{"model": "image classifier", "color_jitter": 0.2, "targets": ["creature", "coat"], "norm": "layernorm", "drop_path": 0.05, "width": 256, "init": "lecun_normal", "optimizer": "soap", "eps": 1e-08, "precondition_frequency": 16, "one_sided": false, "max_steps": 29800, "epochs": 150.0, "weight_decay": 0.06}
Rows from block 3, named by matrix and row number. Rows with one number belong to one neuron. Each number is 128 + 24 x the weight over its row's rms, rounded and kept within 0 to 255. All counts start at 0. After the name is the row's rms in percent of the matrix's.
# fc1: MLP up (model.blocks.3.mlp.fc1.weight, 1024x256), inputs 160-191
# fc2: MLP down (model.blocks.3.mlp.fc2.weight, 256x1024, transposed), outputs 160-191
fc1.848 103 [164 142 139 139 163 132 103 112 164 117 145 129 143 140 172 111 113 177 152 145 125 130 106 207 104 112 130 102 107 137 140  87]
fc2.848 107 [ 96 127 121  99 117 135 155 107 123 113  83 138 108  99  87 158 118 123 111 148 108 135 133  67 140 165 156 118 134 140  91 118]
fc1.849 091 [162 145 111 117 145 103 116  58 146 128 130 119 151 113 110  80 156 169 150 128 136 127 175 120 113 136 145 138 133 121 130 152]
fc2.849 094 [131  82 117 177 152 132 142 134 107 140 128  97  56 124 167 165 132  91 118 150 143 136  98 159 152 136 104 143 149 126 118 121]
fc1.850 096 [110 150 140 107 102 133 153 124 115 147  94 103 103 113 100 154 133 131 123 135 156  91 120 120 158 130 143  89 111 146  93 128]
fc2.850 098 [122  98 124 147 177 109 130 129  90 130 153 114 150 121 149 123 110 136 139  99 103 139 175 170  97 129  95 124 174 126 100 169]
fc1.851 105 [122 153 141 120 141 159 130 146 142 158 142 184 180 156 132 162 140  98 116  95 152 160 101 124 143 114  91 137 117 104 130 121]
fc2.851 104 [139  99 104 170 121  96 122  90 116 143  87  75  89 107 129 100 114 135 140 124 120 112 121 134 146 126 137 118 120 163 191 115]
fc1.852 102 [ 83 105 136 161 147 151 139 120 100 117 156 131 174 144 157 105  91  98 124 153 181 123 127 125 123 131 113 117 160 154  52 110]
fc2.852 104 [102 167 114 140 116 117 134 127 159 104 168  94  96 150 134 131 143 164 148 123 108 179 167 111 139 165 121 137 139  93 186 106]
fc1.853 097 [128 134 136 148 133 124 103 135 124 128 151 123 119 134 155  93 154  98  93 129 141 141  96 136 145 169 183 100 142 145 145 170]
fc2.853 101 [ 98 165 155 140  96 122 125 146 130 127 153 143  87 119 169 133  94 120 162 140 121 129 132 103 122 102 120 166 140  91 136 132]
fc1.854 105 [131 107 125 117 167 118 165 143 110 152 143 112 134 174 103 119 185 107 112  98 118 161 129 111 112 151 178 171 131 108 137 107]
fc2.854 102 [138 135 136 152 118 142  97 143 113 139 100 134  95  98 156 143  74 140 133 159 137 125 156 112 133 102 100 113 131 122 162 181]
fc1.855 099 [130 154 133 119  97 139 154 133  95 112 114  98 168  93 134 181  89 159  79 132 136 124 157 141 123 120 127 111  97 105 116 119]
fc2.855 101 [151 124 132 114 128 146 150 121 160 131 161 170 130 148 152 126 125 136 108 136 140  93 116 166 157 161 148 103 118 154 140  80]
fc1.856 106 [ 81 129 135 143  93 162 131 158 129 106 140 150 114  94 132 167 134 151 114 111 148 141 137 123 109 124 133  84 125 138 155 138]
fc2.856 102 [152 106 139 123 221 140 141 121 140 167 144  98 108 153 116  77 115 116 125 113 120 121 119  99 140 162 158 162 149 127 126 126]
fc1.857 106 [160 118 161 112 151 121  46 119 101 173 124 101 120 160 123 163 147 140 158  69 144 131 126 111  94 128 173  94  84 156 154 182]
fc2.857 099 [110 158 141  95 118 141 172 127 102 106 122 149 126 154 116 159  74  99  82 161  71 116 121 129 124  85 145 144 192 115  99 113]
fc1.858 094 [140  78 170 143 132 148 175 161 122 137  66  99 109 144  87 149 139 109 142 107 126  99  91 120 124 131 103 147  96 118 118 113]
fc2.858 096 [110 109 134 107 154 149 128 114 145 128 152 148 150 169 107  81 110 163 150 142 146 132 148 127 138 141 111 128 131 147 150  91]
fc1.859 096 [119 111 103 157 146 116 102 160 112 144 150 113 143 123 137 128 171 143 121 144 120 155 132 128 145  83 142 137 100 168 160 142]
fc2.859 087 [138 194 127 134 198 137 123  97 170 153 129 145 122 118  89 114 149 125  92 103 109 121 163 127 143 127 143 102 160 118 117 151]
fc1.860 089 [129 158 101 159 118 145 157 134 157 126 125 127 133 118  93 104 140  90 145 140 116 115 144 141 133 161  99 143 114 103  80 124]
fc2.860 105 [148 139 133 154 176  86 104 135 103 124 182 127 123 130 142 152 147 175  95 109 101 105 145 124 100 110 155  92 111 127 130 128]
fc1.861 099 [118  96 134 109 139  97 116 147 122 141 120 113 100 114 138 158 128 145 115 120 152  88 158 108 166 125 148 138 121 141 162 131]
fc2.861 092 [143 108 110 164  99 166 160 123  92 120 126 164 132 126 108 140 117 161 115 119 117 128  99 178 107 130 167  89 161 135 116 134]
fc1.862 082 [133 156 131 122 105 124 117  98 125 140  77 101 163 112 115 150 160 193 163 158 109 174 123 133  90 169 141 142 105 101 106  97]
fc2.862 093 [130 107  96 151 120 153 126 181 122  84 153 123  71 130  92 148 135 106 116 153 137 102 123 162 122 135  97 102 154  93 121 158]
fc1.863 092 [146 151 145 107 125 164 155 179 137 131 137 149  89 146 118 170 111 123 106  70 136 126 118 130 188 123  95 121 125 154 139 118]
fc2.863 092 [161 153 142 125 147 111 131 152 136 125 108 139 138 151 123 140 134 138 139 147 117 126 121 126 121 130 120 117 166 115 103 174]
fc1.864 092 [145  90 156 147 106 120 103 175 116  99  97 121 157 112 138 141 149  65 103 137 130 145 162 159 160 151 167 118 154 138 152  94]
fc2.864 094 [126 134 110 128 132 153 139 144 170 152 134 138 158 121 107 102 103 170 181 133 113 140 131 110  95  82  87 125 120 157 118 172]
fc1.865 106 [112 163 156 137 117 133 143  82 124  95 156 120  89  93 116  95 113 161 130 142 106 166 146 112 145 127 145 112 123 138 121 135]
fc2.865 094 [138 152  94 101 139 118 143 165 132  98 120 169 142 162 143 177 152  97 168 115 147 145  87 144  85 186 131 137 122 119 122  75]
fc1.866 088 [157 190 127 115  57 114 127 110 147  98 145  99 110 122 149 145 106 169 149 108 150 137 106 113 135 155 183 126 118 131 140 170]
fc2.866 094 [130 184 112  85 110 137 151 124 148 139 119 150 146 122 117 148 150 132 141 104 112 116 140  85 150 121 130 106 104 155 138 188]
fc1.867 100 [122 153 161 150 125 170 121 157 128 111  75 160 135 195 152 105 110 142 156 166 142  91 109 137 136 151 140 109 104 139 175 122]
fc2.867 103 [140 118 141 105 143 117 138 142 182 144 169 116 135  61 125 153 108 161 151 138 123 131 109 108  65 113 164 119 131 124 108 122]
fc1.868 103 [148 105 150 113 126 144 119 143 176 153 140 161 139 113 106 143 142 136 132  69 152 152 143 134 155 125 171 173 107 128 134  99]
fc2.868 092 [119 132 156 174 142 142 109 135 141 147 131 102 105  87 136 134 126 127 126 140  92 128 117  98 149 118 106 115 155 117 115 142]
fc1.869 098 [ 96 153 155 138  76 137 129 126 131 184 175 130  59 100 115 164  87 120 120 105 124 137 144 111 113 172 128 120 143 137 113 136]
fc2.869 099 [138 108 102 173 139 152 148 145 127 116 109 116 128 158 133 123 127 162 119 140 135 108 134 151  99 113 140 144 166 172 102 118]
fc1.870 107 [166 131  88 169 149 141 126 133 116 147 120 110  92 118 130 106 140  91 175  76 159 161 115 133 168 147 146 118 128 137 112 137]
fc2.870 096 [ 77 128 164 129 115 126 103  88 141 122  97 154 146 134 165  98 122 150 109 142  83 138 122 123 100 126  83 136 151 154 139  99]
fc1.871 112 [ 87 149 115 135 135 193 135 170 138 144 125 139 124 123 131 116 106 147 111 152 136 169 116 135 133 118 138  79 112 145 138  99]
fc2.871 102 [154 128 204 121 182  87 128  96 129 105 154  79 129 164 104 157 136 112 150 125 150  93 101  78 116 153 107 154 156 130 135 161]
fc1.872 104 [133 121 114 171 143 148 108 114 125 150 112 135 112 120 162  78 141 127 106 133 120  62 180 134 103 119 100 108 124 150 166 121]
fc2.872 097 [131  84 137 139 142 113 129 113 133 105 112 116 103 168 116 102 111 104 105 140 117 165 130 109 113  94 152 103 162 102 120 123]
fc1.873 093 [177 149 110 141 124 130 147 147 150 118 188  99 143 131 137 127 143 110 165 114 118 126 148 164 122 132 135 120 141 164 148  69]
fc2.873 100 [133 141  87 175 176 150 172 117 135 166 102 129 109 133 122 141 130 141 131  93 113  97 160 138 176 119 155 118 129  97 134 124]
fc1.874 101 [100  75 139 129 104 141 136 130 109 140 150 136  88 132  81 146 158 126 131 148 136 103  81 135 148 148 152 115 123 119 138 154]
fc2.874 101 [181 126 138 139 157 134 142 114 144 121 109 114  98 185 140 104  94 141 112 109 126  68 139 114 107 134 122 133 139 145  88 107]
fc1.875 097 [ 96 149 126 111 126 143 176 160 146 124 135  70 144 115 152 116 101 130 131 137 117 162 151  78 169 111 102 120 114 122 123 198]
fc2.875 100 [177 136 160 176 139 138 123 126 145 113 134 161  96 170 123 125 114 127  90 145 155 102  91 139 134 126 147 110 129 180 120 133]
fc1.876 102 [155 137 128 161 133 148 117  91 120 107  72 117 120 128 117 141  68 113 125  88 151 105 140 147 132 143 110 143 131 139 147 103]
fc2.876 100 [139 103 122 126 122 135 157  96 123 173 179 152 102 107 137  84 155 161 132 126 115 129 119 130 178 162 113 113 122 110 128 130]
fc1.877 090 [153 140 120 117 158 113 108 127 131 144 119 134 181  73  90 110 139 146 137  80 159 138 149 181  92 123 106 126 104 112 122 120]
fc2.877 085 [ 89 141 158 140 137 152 100 134 106 122 146 153  66 112 158 125  99 159 124 132 129 126  49 139 135 150 131 120 137 129 103 150]
fc1.878 092 [124 147  96 157 125 103 132 103 101 155 121 154 122 147 105 102 119 123 144 111 158 107  76 138 102 145 173 117  85 134 150 112]
fc2.878 096 [126  95 125 114 159 155  61 114 128 172  84 113 131 144  96 148 139 116 101 110 118 122 124 154 119 109  71 106 182 103 176 143]
fc1.879 105 [139 154 166 127 103 112 103 106 137  95  88 128 180 115 108  98 121  85 109 130 128 121 126 157 108 119 134 139 138 125 134 137]
fc2.879 103 [118  94 118 135 161 194 181 141 120 153 109 126 151 121 133 119 130 108 116 100 118 126 141 109 120 110 110 140 141 148  94 137]
fc1.880 110 [124 153 117 109 143  80 167 117 141 149 134 153 176 152 169  99 121  99  80 145 162 103 104  84 149 111 142 138 158 116 137 110]
fc2.880 097 [139 108 115 137 118 114  90 155 143 124 122 141  98 114  96 142 142 168 132 131 115 127 112 146 105 125 129 120 119 159 147 168]
fc1.881 106 [131 110 134 138  99 146 178 116 124 139 119 130 181  92 133 136 143 119 129 122 171 163 129 153 127 108 123 123 115 122 119  70]
fc2.881 110 [127 133 115 148 134  91 127 134 116 115  93 114 101 177 131 118 115 139  97 122 114 155 136 155 165 153 111 125 134 105 166 117]
fc1.882 100 [152 152 133 127 151 118 116 110  98 126 128  70 108 148 147 103 117 169  97  89  99 111 165 150 122 124 140 140 139 156 123 116]
fc2.882 089 [131 133 140 130 103 141 109 120 171 137 112 123 105 126 119 103 117 133 111 138 140 128 169  73  98 113 150 151 161 139 143 124]
fc1.883 098 [ 96 100 143  94 153 100  75 101 126 160 108 175 124 159 101 105 149 137 147 148 146 119 141 103 113 105 121 140 103 143 161 128]
fc2.883 104 [211 103 126 139  84 161 146 143 128 106  85 103 121  86 138 141 150 125 123 134 131 134  57 104 133 125 173 135 145 121 117 165]
fc1.884 091 [145  84 131  98 137  96 104 106 126 154 107 101  99 144 141 149 121 141 128 131 154 108 122 117 122 143 126 113  80  89 122 120]
fc2.884 095 [145  84 159 123 139 181 141 131  91 136 140 199 154 139 126  89  97 118 115 125 134 147 110 112 157 106  99 125 189 138 124 135]
fc1.885 098 [116 102 181 109 106 131 133 145 160 121 131 114 115  95 100 109  98 155  98 129 181 108 174 149 154 131  49 139 160 116  94  84]
fc2.885 096 [ 93 155 134 138 143 111 167 140  88 122 144 120 122 201 108 123 156  84 124 130 140 198 159 121 142 154 100 175 126 129 135 113]
fc1.886 098 [157 135  97 112 109 117 165  94 164  97 128  83 164 150 123 101 146 119 129 130 140  86 171 117 111 122 135 128  93 154 164 113]
fc2.886 102 [142 130  95 147 126 143 123 121 182 145 113 117 129  73  89 117 104  70 115 144 120 136  87 133 128  82 151  87 155 146 108  84]
fc1.887 101 [111 126 163  99 111 128 143 103 148 115 123 109 130  81 156 124 140 156  95 126 126 111 130 134 161 100 168 132 140  90  77 125]
fc2.887 097 [177 161 108 142  92 164 104 125 107 117 112 129 109 127 113 121 112 121 111 167 122 140 150 156 137  89 141 108 136 141 105 146]
fc1.888 103 [111 161 140 166 103 133 151 110  99 112  67  69 162 145 150 125 166 123  91 153 157 159 136 130 103 106 118 127 102  89 121 125]
fc2.888 104 [126 112 112 119 167 117 128 140 137 120 181 129 106 156 150 134  91 115 143  85  98 142 145 130 159 117 116 124 143 113 121  97]
fc1.889 093 [137 107 144 163 135 190  82 108  88  91 104 131 138 139 127  90  85 103 121 148  93 124 120 183 168 132 166 120 113 138 143 128]
fc2.889 088 [ 86 152 141 129 150 133 179 136 136 165 115 130 130 111 143 145 177 178 143  82 156 165 121 143  96 140 112 113 129 138 152 161]
fc1.890 094 [136  94 119 127 133 150 142 107 102 122  67 120 100 115 133 106 156 112 136 102 167 133 148 102  99 154 170 140 108 153 144 144]
fc2.890 096 [120 174 140 122 159 134 124 100 151 140 141 111 144 120 118 120 142 139 122 112 115 129 133 116 149 131 116 113 169 149 136 137]
fc1.891 102 [113 102 141 124  88  97 149 120 177 126 156 127  87 133 145  95 159 126  90  82  98 106 148 131 167 144 132 151  83 166 181 160]
fc2.891 102 [101 121  97 147 109 132 148 168 137  90 140 124  82  93 159 157 155 166 140 131 128 126 140 125 128 135 111 145 165 129 136 126]
fc1.892 101 [102 141  96  73 101 165 117 145 112  99  99 136 132 136 164 133 179 165 154 140 122 137 105  99 150 139 129 114 132 118 165 139]
fc2.892 100 [191 129 122 115 156 122 103 140 152 173 139 126 118 111 138 131 116 122 115  70 169 151 136 141 109 155  91 166 143 144  76 110]
fc1.893 106 [160 119 107 156 134 107 137 162 131  87 102 101 105 122 103 131 133 150 135  97 149  83 161 156 141 117 140 120 157 133 150 174]
fc2.893 111 [ 70 116 141 134 126 112 107 113 106 147 142 117 147 108 152 112 131 150 131 152 141 156 115 127 155 127  95 140 101 143 155 102]